From a checkpoint of a small image embedding model: 7.4M parameters.
Rows from block 14 of a small image embedding model, named by matrix and row number. Rows with one number belong to one channel. Each number is 500 + 40 x the weight over its row's rms, rounded and kept within 0 to 999. All counts start at 0. Numbers have three digits each.
After each channel's rows are labels from the 100 images, of 14976, where the channel reaches its highest value: "responds to" is what is common among them. Only what is clearly more common there than usual is listed. The data: made-up waving flags. In brackets: how many of the 100, against the usual share in percent.
# convs0: first 3x3 conv (model.blocks.14.convs.0.weight, 256x256x3x3, each kernel summed), inputs 128-255
# convs1: second 3x3 conv (model.blocks.14.convs.1.weight, 256x256x3x3, transposed, each kernel summed), outputs 128-255

convs0.176:461400498533456431416478455511505472450515430508487456498455494469464468443429457480447460443444462474443420442497454463463464498481441539550494468445512443508473429494459475485496447480502522503453518509446450500483479478446492481440480495460475476466446523446441463504440502473471480454460504510499416445481512510465483456509508462493482484481495454484510499457466475446493431455489
convs1.176:536592571499503497547525520533511529557502556482489517556575483530512519494524543522540515542498539503566537504544497552537536465581575486424532539557509582532537493529523514497567513499504503515535586499505539565541585527483522462504499514541591530547558521536541535479546519546514587543526540507481550536534586566542514508603576510510595517516500529530562569542561499532495553514520
responds to: rhombus (100 vs 7.2)

convs0.195:453437471511486498448494507495458476494474470475463522456520495484461473517445478460436513482445470511447444509476432476500531453485461501502468456443518453477514444474443439473440478504529482476483476456454454481507461518508478491509466487504481521478432440467443449451512523484493473433406428440408443466493490514459461442470490444467472474463468446449452475478441431452511457452472
convs1.195:539544512506532499504497512569516532554508538480465513515598528522520503521532518509520552480514528519532504522547486501524545498491575478507530539542536503498562496488512571498540518487571487508563541503517557533583506621532563516552506492545469582537515538516543531533574493461504495596509551518505608529549568536508512515491576533509481534524502529546552592551487535557554537502541
responds to: emblem: no emblem (100 vs 47.7); offset cross (91 vs 6.6)

convs0.237:482413476476443516505506527486544522496551515447464452490351473483478442474470543460439399454504477518453487456493496494478465473457482481532482501411481473515466418481477462476398472512582476521410475487515534475558452554542510548534522490465443469460445484474440438463493485444437467527473500516539411498431511522474489525448488424473475460454470486514469479441421484465561486509453
convs1.237:518534448461468418528480509469468462466479499495456516550498460523477489449513550475566499458457507436557507439515499510518506417563491497424538482551499607465480528447493500498482529442381463487539451488503485530416500419404496446389481479473455477496569491520584524475445545501488476503482514513516553499505444421498475482502523537479503484500522559452592538487522464522402547432514
responds to: circle (69 vs 7.5); flower (31 vs 7.3)

convs0.213:462455469534458534430461493505462477544519493526498473449507497473488442507518460514473457434421510510433412519488481468475494500468491504573445443477536392485511496519482461493511463457532500478560520536474466531531479531520410560541417472462467492523486452431505489514502435515470453470501507461486453490509559453469461427471457460510468529476470475455464464519495499482532470553442
convs1.213:459543465506486462609483516447473417502489483489483469590461456499471472480431514481477505481468465467481457453462461591513447473480477472474487443485478449519429504547511461469486480553498512476483476460469475595449513442425448465451484499488492457517508422500449515484509487470450528459486433485506477431475480523589518474510487552486472429466500533399523453444493472462489591554494
responds to: gear (64 vs 7.4); flower (36 vs 7.3)

convs0.162:420469438517469460455492495495436438523519512536525447408472514432492517471534430514490501494451519466426458480435495471484457538464514547548463499466544500435468502480467490492469466482495532465488474533470406509481441452462445491466449426495537456537477393447455484455483444513453442468455406497406506448491498521450494460454423467530447480499514436464439463481503518426497459506485
convs1.162:447544507537462475495463584484510479653471560487472500492482497472468452542496496511460542543487521467484519463505486478510487517465446488486492517466460576566476480530513501477514491540573494510488454460508507546516525481463480491469508501491560500566519492461481543485528502646445488488478485490504465456513481581502654495467433494558499500535554504508502497481611514447560502565503
responds to: crescent (100 vs 7.6)

convs0.130:475516452487496489444482501452426529464446483480491521437475488498529516497486433437520516495464488478451451534475424454490488484465497465532481464507513462463527500464467435477405547476520455510473439461508510429527479532530471486550472455490476555468484386486506511399511512479485494530407381434367510555487455504442460459485452499493486499518497459456418469506478492432543457506461
convs1.130:486523438461459470520424532451486484479471453489437509504580512478451397487464442473474575484576470519508521470499503463512488448473429507501583507517479522518514533502514491480487480491571479507506422521464469519515492539552622583549560449464468501537505556520457477470443483465515425492466470525474492468446456517482523558427499453529447402472469465482510512429510481474540504468464
responds to: ring (100 vs 7.6)

convs0.142:448487492479501494502460523474471463488579455482489515464570467461489484446515513477524517468396438509474449463468455540513518511465426457502411481525492491513488485546517462486518521511478493529527481468501563506501526543489382472529406465432481495529563412483535555452462486464472473606482499447459493475530559480543487410452477446490461532499511506453442452550515483496474492523508
convs1.142:413555469506517466551523531465494467518533484525486586534628488516445518502441580530491554490460508468516512482472495574509564497536491530533471499543469520504463494607552523477531496515532502633464452534569496517477532476471466557466479467439431484533528479509566568511507513458501443444513446500568485453508424486557548472468464532527476439458515558484458463446450497518513537544474
responds to: flower (100 vs 7.3); two horizontal bands (25 vs 6.9)

convs0.120:487437455454433467437487463539491617480475442456472466451492522478487383440481470484487478453469490479534474503483440446476497498518489510453442493454448540446513465508439429494522442477516506480562457513455477485553439492474490410491492419443454496456509487496450459416432507487491468484461480491484495578506538488461491465473522423492442509486517461456475485459484453440536449474530
convs1.120:508447553529520490483537497487503423480515477535498472499441445465396525475430505488484416475476472479444469479526501477492464481466380535464481487469461451499448481496489481500496512490424468473456516485473475494421544388419514441411498514541625466467454575492495480508449502492492546445472514499473441388506522543477449488563467503486564471474490476499494474438446497452414505470507
responds to: rhombus (100 vs 7.2)

convs0.209:462478465494477491446477507478445467498443489474435515457492479490472472524453482463459516484453466512465465492484441476503525438499462484467465467471510473477506474474446448480433491499526474475456463434457439469508471523504469473512464483507482508498459437476449457437510509486492481429409410423389477463471489508453468452476498431469475451453461446450428459493466411459504457449461
convs1.209:518583505506502484531499523525515520573520530492496550541622525494524508515508518507522588467496514500537493512526479506538553526506570475553511534550536552498532502480515568492533514495586490522522509508515552550573498644517523556548494491520442550566533516501534520533556499453515475581500517512534598509510552528512530492474572546512470540558501540550543562571499538563556555502535
responds to: emblem: no emblem (100 vs 47.7); offset cross (92 vs 6.6)

convs0.29:434495464416439444505427478442475497478539507434474460459485477453483417447510509476467486444533465495450481464480505472520439514459474479555471469514475465420469441484468458486422439489480457466475452472473528433478416535477487509473502491480428474488497488510481405447445486460480454481459480510513507478520479420476474537455488475484432476435442507470461462483444498455490501445509
convs1.29:461506506438436466521492509483506494443479465479504461517511490520504443489522522428488444480542524458494548477448552505515462516479546509479502503466493565463508432435503512481431494487473478474515429475517483487492439483479532451488558432440488458479502539542527478477458516562450450474494473505475502524442442434507469547443458557493466525521479558459509489508593469509466539485491
responds to: star (59 vs 7.7); flower (41 vs 7.3)

convs0.245:470457552496499533442473498553476457410517405505530485467509452509530499493486447453509467473461503493473511465512500464480524512445447497545436532421475442453464506497483480484477450492474476438479518511530509518499479478491433541492448430470514419450453526438456434483505451488453510533443478419423423448482533479452514477520503474492462525446463498494380460458452552469466490534396
convs1.245:478591508475512472575456489523502422460493460470490498568481489496472487513457492476500494417556506484486526491480512540528494481514440455554518510477476505470429421493515505483477425537422504484457504535506476548442474470495557494492556492496522473485516540570502484554492500408498456426476446507541458443430514499537515562518456523532517404510489565472462451482426499563422558478476
responds to: rhombus (73 vs 7.2)

convs0.85:539428539534515461444491453524485510436479452516511468496445500516468515510469431424453431455483494500436423519500439440495488488476483515524475499395504418549532486469455477495483435463502462469488576514492437538519540515507478480524476565510522524425405525506488444507485499455463537455392482448397419513500529518426499478589492494455550521503515471477458480479454454447508477467507
convs1.85:548544558479463486557441532575497479536531502482446518530553481480475343488481501481491542466569492471505525478555521494528495474562477444503554507526540512536509465498513495494547466501535508558520593534458477600520557526528609529534563484507576516538505570541466487536486490470538528525479534523490484468486617600531489548556593450551536444453449488502505468521522483516522544488460
responds to: rhombus (55 vs 7.2); ring (45 vs 7.6)

convs0.252:503428482486507454451489454459451474453490430470501423519451497458470505473457459509472413447460441445470430475466467478493451508503432515423451466441471467489473474484479474487484456487458427423511506456509531494440478452458462392431474489529521492433463497487492401464519481485466523525474453435440444476458472507486454463535483490423492458507477485481438436484481497448425501480487
convs1.252:607490559518531484487481482565506508492529476521473465490511510471486532450514477486494484460487504535474467484518456453502478508473486511525484509490510474526495499505504509502509487494529461496534635514490476554519551542508488524504508615512625549498485506500477525497525474497473595469435589514462514477523636549458545501612551498524600465505500476518478465529507520495506506512483
responds to: rhombus (100 vs 7.2)

convs0.218:433495466504444502508466498507458493506467499514492493447499447514479463490474468458460476437481519495422438483472467483511536488453518499542406460481481415514490486468500482478444455515493530481487482486453370495501481526494434505514450445419440511491457416490479482467453493450437448407438440431418458498478529505484491468464456456510499450468497479468399402498450469469500492494477
convs1.218:533573490529496467600497543523507521624507558502514502567507511551507457514520489481488585488498556473508501476502535551558490519507575488535505524541497506582486531490539556479505488484545492478533486489484512583526556494469479481463494494492494488546533478513478527520541482459473503481502527509508495524520508590548634494487510542576513518502537540510478520497509478521557592548515
responds to: crescent (65 vs 7.6); flower (35 vs 7.3); two horizontal bands (26 vs 6.9)

convs0.116:583497513452521483470537435482481500457465486458535411557439543521487553559577464481511446459516480489519492560505474498500422515502492506465565512529462485466519506461487475505437549454464460525592502535564602480478506465486579456479553538537484468483518561506531445482548522479551541608473533544579500490528451472482458522538524577443503514572509531494530569506508558513491498504476
convs1.116:504459506441459476499434499486468491411458459471440459521464497480471408456477459467440453505585449480452460453499481449474474461441443506497586472427469457502487473478486478488447442466499456421524455474442456505493498498517620493521580482513533500465423591512388491496475480509485503475466479515365454465450514505455482556510491471502480447447464441451527477414438466429489495468466
responds to: ring (100 vs 7.6); diagonal split (28 vs 6.9)

convs0.15:477487496507494581432486546560477427441448420454492477423431515471552475549510480475541458475454433552514496575514544417475525511518431486549494546533564512456414521503463474495465482514506507507439551520547565439541469526571479592588482443485461504495552512470473437458498489468479548522453536487515511394456535460427507477503519450464454520505505474485465521480505523557529461565480
convs1.15:449507529459476418521448484451493408402477457493477491528514484475484473451430500502489461452522474431482508439486512538494462499453442449472522462459473485464430493507499454491502482507407489458469432484481463511413488426420520454424540492483521441486494516497524485554436490447477472443527458494484467400475409457538489532491409545513494490484488524458569463486480495483395527483506
responds to: star (100 vs 7.7)

convs0.106:457502423530506484421481476467433469446482439513517461473449506447498504497541442536525443486415449440489454540485491490494508524479444496443433481515436470439490489473508498477431533482486528461474499504482586444507462475480398487479421467499472496505548395444532465446494497511471487601504452427423474448464475436508473431472434522475449490552488491486395443511527519461488491510497
convs1.106:482473492523486481514476484458486485486485452539494440504407494516439471461487467478468455519587502511474499456524413439491461465447464530545515521449465481524487493490502502491455490469512478466491522491475473518471513470512585489493550511518535485469459552553463516437507502469521500450415483500450470486454453524426536560528429479512542387480494473463399475410405490461486496486475
responds to: rhombus (98 vs 7.2)

convs0.254:459426466505430487450498496519476478501504473472461560470544493480442431473473488463423552449430458494446446484468469477498538484483453501515474459450509456466472431484438455473464467521513524510518495494423496525505450491472479511470463502467465455493434451453409440484464502453520472499425470461459442433526502509461472436462502435480460500440440456450459482468433445482495469450456
convs1.254:563546531512514464535519530543509481565495545503489416560482478519524504487530498511511518535510538468530521492532536537538466503470599479474529532518484514515522453477516569495526516516490440431534529466510530572528486523427533457437504523557523549536529584512513523581577489513484520576544541506485581506535550559529556524514510556535509511541518560527614589543486533558493563493533
responds to: emblem: no emblem (99 vs 47.7); offset cross (84 vs 6.6)

convs0.13:507526491434492479462454450438458485451549479547507512477554496516489542489490418470505493426518561501457468471484498499457492526443558491608470502484526392495501534466473493490439429467482451500545492497512421450507467534491483543491483489460475461440512452461496489472539449436466468443465516476463502498568467458464510486453444445508500585445497488485470488500473511512477454530440
convs1.13:438544438469485476547449523442485442494480465490472530525540495477445437530420489463472545453569491463485505450497477489502500446518445466552530509487477539540457432480512502464458430506490502539448376535488484531474502452514582532509556454458432466507512534567497488486476497513508434449470406505516455447392435522477516550447479489530484399500471515460439484425477495505481525471440
responds to: crescent (93 vs 7.6)

convs0.150:455458467504494503438513502483461478540452530490455548452533443427435494546487448494489573527440468473443494488443516505460555437521468497421484502510495492488505477477444503482457466495571523510489446467422454494549477544516445486523466459497523460529490453428445474431505429525481490440473387484424507420495523555471504463475481441535464463471465440472479485489495440473548420467448
convs1.150:521558531474509491540484580495518454572518513492490535567556487497507540579450524523507521537503523461553553516455518557536547507490533516473514536539528555496495508555542527472548484538531488522441505528514560463536502559483465500521488485506526521534533499494492552532528520517486488558603551505563555429484500511572582506490495532532477545509544590567555552564583536534539555544519
responds to: crescent (99 vs 7.6)

convs0.243:418515423514480477465503511478411462547521530530554471428470516458498504462488472486481530467410523473446421485478490490499480543488520557552401500488540474450498526473494535496484473465507521473462519524486366502499464501497392511496406455482481495556495395468475503448482502487474448424446446434394487486467501481481540413474461490535455448527511473456401416465500539451516474509502
convs1.243:493578500540473473516502559472504469665488572501517473503481488491453493474475477512470536448544523477505481467526436489508450493458473482491491492494457458563447489536510506480506501537553498500498503469497520589493531450451531497463527519485514467588505541488477534518526490462450537493469520487505472444502462584496696528499457502533539422520553513495493492486458521483533504593535
responds to: crescent (100 vs 7.6)

convs0.181:499481442521460512461451520472446470489533473506471468521474501426457439443484449476481474468400450479502428443472468511490470477492415486503413439511501477500494433544483414480461462532477484476494485494449451556473480456457401493458423507468453472498549442459503487481446498479439488454498517463508498436490484473515474414462494401525461494413469495445451481532485463531469480522416
convs1.181:408574504494442519522549520468498479486493476475514601483494494558475442508474509565544469556479516481507538530470535565511585521546516515508505520517508582487467466656554520476552518500549532539436454484558509400505551536510486486527484458517518503520538486485535604439535544559478529470508443502493463492554451463551493465479510524481489516481498547492476436507528487521500516593503
responds to: gear (79 vs 7.4); plain field (26 vs 6.6)

convs0.61:445430480482432463408459472468460455488505468514492459422475511441493442436491445508495478496417478470435449428479480476438450512482463518492456484498523490458454484525479496502494472494463491456499469505474427464455462441445433453441438445475525444508506435427453493442446477524465475455492466501458484424507481501470475434482454432500463491448455425481486479501501493443462402481453
convs1.61:443570496536433488474492547473504494626481527486496519453519490494437440504478501558482570567500528478495512475497503511496502515478451480480499514492468533545486488588531501475564511546584491505501432468507507491502566489475499487488534450509553490544537491474504585477543510630472504472500468489473450474531468553527642504451431509552524459544529508509534472483560514457560485574525
responds to: crescent (96 vs 7.6)

convs0.23:478443420469514480461481437410420486467473446446505443515451507448496505502467500558498392447448436469495439523456481520487458504491434493490455449507456472455475455483508480483456473480471464441482433487515536447473446491491440492478447440499457479463510449474537441459528489467475495508518461430470466488461441448550469450488427527434447460554533510454448424482509533439478506501511
convs1.23:576513539500544479563541504499491430479522482508498500586503466523444508451478526511484488479505501532470467476510429536526495481511469501499501500489487494515468478542520511488510505518444477470484593493466479592451544445451515487431517605523617510487475502550447532468515469478494607452439531513479488452471542511527510511605515516486599417470494518469456478455468490509441580503496
responds to: rhombus (67 vs 7.2); flower (33 vs 7.3)

convs0.98:512405522503535521434492464562488454478525458546504445529444527465478525496441502566486416466435442483493443484492438521472476471518433539498469469447477464494474454529480459492581434500490471459541500509525468545504502484500440478501455472538533495456466574495513475510520472530504556449514501476446440448513610521527441453600525465473518505462486483483521471479508484433485478499411
convs1.98:516544545485536492472516494545492457457544493465489477497480471505476498461447515518462481474520463499472473498495457516463469459509458497468500473470482424479446460575501484487538498511471483445510616469498467571471488466454487464448497549536629515482440495534426500531528480495448572452495525489457489440490609515506452504640527507465547454497487467464536498479426479451464477537495
responds to: rhombus (80 vs 7.2)

convs0.107:486442466513444470451474488497445527451458454510478499466473470478468468468444452434452473483460442496429430485489416460502497451463443495509470443439500452495489455466463436473432459488505480468450501468462431468526473530491497453513476490466465495458422445482450466434473500482470476433393456460425438512486515512457447460479471458442470493486478469433450488479447429445508476451510
convs1.107:516533473450504496537458538515494513467501499459473520531579504557505397488513479497517512501609494474544521501496515501528532464522459468515598519532532509508539516511524514483502494470580485491545455548455514504580501584548665537579587419492483556513533601558456511474521498500530500541491534530486490528488534516517460579485574470509471435506443519471553570456501465514569536482474
responds to: ring (100 vs 7.6)

convs0.2:450438507528463472453465470495482481547495526523462507422497450474463441503471441478445515506478533502437494475462507442453493482508498510516425502470528481492475467481446494490461460472522500469496479473439441546491475478477448509476466486491543487522453451453416465498484475504466490429465462445440461421499507547430527493493501434535493492439468425491420422522464438497513425483475
convs1.2:477581522543488473515446538526518487592475534503485503514523495502518490540494479491499566576489549469531518483527546484531498523504538501503500529508519601562519507451525554492504543498560479488487466480528554526548534521465482493469503459517540531538538484480515570542576493627479468557510520496503532483534493569513613484455488544573502619566524514556498533534648526517550534525528
responds to: crescent (89 vs 7.6)

convs0.140:464511464485428530465468554475455481456520467469496513468477458465534452430497483489559464449427445519536482453502470515488530504522431474570417487536575479453469489514493457484480442555513482501473541506501429496517450515533402538529424455449438440481562418450450493428452502476476460475458498455537504486492549524512478439430506431474422527452431531442398444523519511531517478521462
convs1.140:437591497473524432568470523496497409545462503456489509547484478505435504468494532512503485454500525420495514445508514548524480471537437449454505500499477545502442474568522490489519486508416489481468430519522510548417470394380500467400503461482454441493537506521531530511470511457465422479499435492558427411487425508542571510469449532524507385526507597485491490456468505544409551510500
responds to: circle (58 vs 7.5); gear (40 vs 7.4)

convs0.153:488509510447392467533423525530531519523464513435411491493455488485513379417497515529552503506510516520530501400508501499521446417540510500406477506541476566513471535541530480520532517509522497443450489447431502492517539521494499451482497475443508453518560494482438545471394459502521518495506488477496545489500555512519503503524533398509522490420425479520503479507524429512505518455454
convs1.153:457431425521522523439550478430501427487499443538515497465447466496467521521490537476482426439437482463446442510487461455464489475477500529557451480460495490442471520473473507500461506464448494488449447463529462444448427432448474497423486492485422480433448518459525443465537529502466461480460467504478487436486430434466454445424437535458442514527522475485459440503529504469455459524481
responds to: circle (98 vs 7.5); upright cross (28 vs 7.1)

convs0.192:465509457328459467520474497485515560529483537347454476439496499546450434440530475534536509490513520463495513466461508472496484458464527433391456522532450495493489519480530510512485547451554488468484408444465544471561536529525505434514495406486446472491559450539492530425426472476529538584487451476430515537438522523478497511524465418466500429516475487511439471471495450445566485472508
convs1.192:447452419507482456454508487412478477456487428545476508486498451464470509474466512467501465463463425462469428453495444466472482474483450531523481468478462491454459510455467488512456511451424451493477492478522445448440466426435504461428480508528441447435493553467522456454492533457496445452427489507504485464515393434450456455443441503464452498483503471450470466459472487461421471456484
responds to: circle (54 vs 7.5); crescent (44 vs 7.6)

convs0.180:453414589526459525462475530627526560447477466563492500421571531466556454498498515432505479517501470529493519533526533412492540521534475478523466524481577532456494447482433483494449436526492532508580543516509475500528425490485538476511541445453513556512482555486460425538506512556489517476495521513543502524551570491409496529502561468506450594469469484511444461544473507516508450525460
convs1.180:453518553462455452536468489472497419379485446480494480525469479488463446462432497483464422498577466474467504457478523522493481501449470501484524451422458486473432519498515435478476479509469477446467430468474471499444498455456572464467584473500566457466435568534496487524445461497456493445483440483445456415453494492539425587519424555467482491458476522407553467441490494469425547487492
responds to: rhombus (47 vs 7.2); ring (46 vs 7.6)

convs0.89:457467453481491556475519562437441443538562493502505529504503489466458483462495539530487528489396470497470448490440486584490520489481459500482422479486512496515463487590533471494554487552524518511468477506493519487519536518533387507551412486486507516551520404451520556428508507514461488539513453466472454446490496510566491407470469396515480475429473502477484476473487466495526472578407
convs1.89:467519485514502483469509544511497504564523506500506591458605520498489562515453569556505594504474514469528505487476455534492564489520488509510494501546503556546479493649528513480544497533573494630519483520581490521533531527491488515500495458458485497580541481448561561516520508502486515441493490494537519487582504546541644480505495511561495499500547521490467474496501515490539483589498
responds to: gear (100 vs 7.4)

convs0.43:521489499482551492525535526505484579453538474527517464511554509435507571476518490482516473498458437483484473541478507530543477528481441468526485502509510513483582412472484503495472402483502471524570511505498483513540439549520458476538476534489493575474529473487545453484456498501500496476497534510537496595585538485522500477488487537478456587549548563486450484537532526551525547526561
convs1.43:440541477465497451562467506437483431439501460465464518562550459490435468487412543468493489494518474459504499456482531539513502477511463490491524481514460494483449473484522478471452468493444496506435397525511488493414501423439545489447533454475498468493516533534504491481481490488494455469486436509538467405446410457540479512475468519506458457428467551441467469414505488507432555473462
responds to: flower (100 vs 7.3)

convs0.203:455505452507442507518470553517432482485495486511500410486522478466468449464484455422465500446481486461423453465470535458530444523447492501521457476494495453426466474480464517486425454500494518492472503493466442528481411452463443488474469450446473494513477437490456393469444474447443491455472450493460481444479490479460506481472452474502455482475497522458395448483448518522508530511460
convs1.203:500560494554457496583468531491517447566480496528493473538459511507491479480459505464488490537525503487490500492475572476530492526469486486497516504468500477510466519410516478493465511512587509521453408495485509563534478505487517499509529481505566466543473490545543481603464508555487499498483488482509499427469448528489609523479403544571487547495535549457427459489510513536576592524516
responds to: flower (100 vs 7.3)

convs0.228:483390481496472503422519489546432465435540435496503549442468491444503485479474535527444455501384435506460456493513489510466547499495406495512435504468491497485482453528477545488523458522507504507472533501538449439535463527546392477551395498490490519479471417418526486456478501493500504452488512451495433427476566515507498402486511451472439461463476471471443467494475517448522452526448
convs1.228:434499512507439444492529508432481414475532485498526613465651454490443522464393507517497560517441487419520472467501463496481555514546440449455481483503468560495456438556510481492514510505465497563464428524528479479452511434395457423429462488479488449507461456486595519470466516526510507454495457485525470414493406455498442461501518526449504487523478497468516473484463501492427500505528
responds to: circle (88 vs 7.5)

convs0.32:483508503476392464517421520516523490511450503442416480480447492488524370434512494514543487490517525509527495408512513484518446419527518486391482513552454550502462544541514493506526529505463499431451503454422520489457528479460503442451508485450518439518553495503446537490388469484518528518502492484481547461475530502503516511544517390505522474423425471522493486516510420525454515456478
convs1.32:457435432523523535460549469475505435499504454531522479473487475497472525543494525461491471449440484452441437507497460463465491482458497506563445481469497493450495474447481502500447473480492504500435445504533471450447423433477489503442501483487421490443445529452501437458548498506492480479469463503460478434487453432484454442419453529456454511522503494487414407508535515463477477518463
responds to: star (56 vs 7.7); gear (42 vs 7.4)

convs0.154:536401483504557548429541412508518524439473472518522419534368553507508602540404492525483345459550462522492506562487460449458464492510495541500525494444459464463482446478455463506510460456529468485488502497538508497560435541551524463566547477540508529441453593538484436512523503552451503487493496505455449501497502447458437565536472534433479475502507479509503478457502512441552472510468
convs1.154:519512548476505490498493498526488461446495491463467449543445487492477455467456479468429435491567480497448482498501489476497451460452474529496531485427477445499456486456488484481471471486463464398500559470437468575475506465491560461479543531546647507461405570549386471528496472509446561458441508507417461457422581515486467540602513496486544475486476478464478481470440470467457522469485
responds to: rhombus (100 vs 7.2)

convs0.54:449419448445594500474541498530467565467512454443525433472485490515501568493510496559455447468407461446477474510472484509512488506448467473413464528446403473482537467474505559515543485429537480528520513492530539480551472528569437442555441449547470592462462441495543498448515513459484497553466484457473402553430525502517487421488510483432431461577548534508495498476451520467568515518524
convs1.54:479492535517514469464493486485482430494527478485452531510528437477457518501398524490497534443490467465505455463556454468474514449546448485516530479522479517507468472526503492489518473470461490561430520530499465546426531407441543499445486505518508463524477547485526486497502499433520500453476457510537476399476487506462471477539542482468526442438443456490471445476468480473421480477485
responds to: ring (99 vs 7.6)

convs0.92:432480477490423478423487451482525511429456463452475505419501480479550416491458483479520489519519500487506596495492511410450490500490457475518488545487477543433466495501426497474454454454468481446481430449466453427488431489482492489493515436486486501470500488456419476454510466508478478453450485493515523495509464455413522540465477507490458520458479431517481471500501500481468442485510
convs1.92:454486525458517481500392493494507474469493479475497554488551485478437489588473514484449498513564520515474553503481530491504521487500473491536526522454500599506482459486517506480503475505506511472503477531528461488487488511510565526528582477455521499484478553508490513505476486640465450457480477503537425432446498498501489579460519514526515500597496517497530519478586503497488496479443
responds to: star (100 vs 7.7); two horizontal bands (25 vs 6.9)

convs0.70:414552419472489485515463515490460519495530529490517494458524471460508457434467502498562483459518453480500498492492498491526492557483483477584453461542495478404480456496483474493454399491508484492465472480493443470514409565505455554503492483461402500486564464532524444427443477457477426401446474486506559519526514424502483519429481532470427524455511526438459443493488541483513511487511
convs1.70:451533478461470467530497508483498476465508466477506510518555483524467473531482555415498488506520519464524552493464579513526499499507520470489491507525489555464490479428511526473428496480471505528482451524526488505469438461474517470470533438439500443488542512526536457503416511533465453455467497520533507504463441456515501521448495566535462528515505581459411487483576497546459548486486
responds to: star (82 vs 7.7); two horizontal bands (25 vs 6.9)

convs0.79:489492436477466507480462539427456547447517411507493507496538463435504442453521517556540512444409471485489437494455485551517494516431412470518473495500474500445522473532519472492505446541478443449546473475449451450503477544496450474512445506437439550476546434469521533439449485518457438464497496483498487536519461437534498416399452412549445536462492533484501517493492483494489507542489
convs1.79:423555440519514483537456530444495426491510480527467575540601477468456487504418522570495561484515478471491487449505484591505549462527455508531512483525465501526472493564549488479524495588521485561453435540504499510473523449495546537486524470447451463511540539529541542502487501492512449481545450511565462425451432499586542503476448516522482434505491557455505465430461497519506530551476
responds to: gear (95 vs 7.4)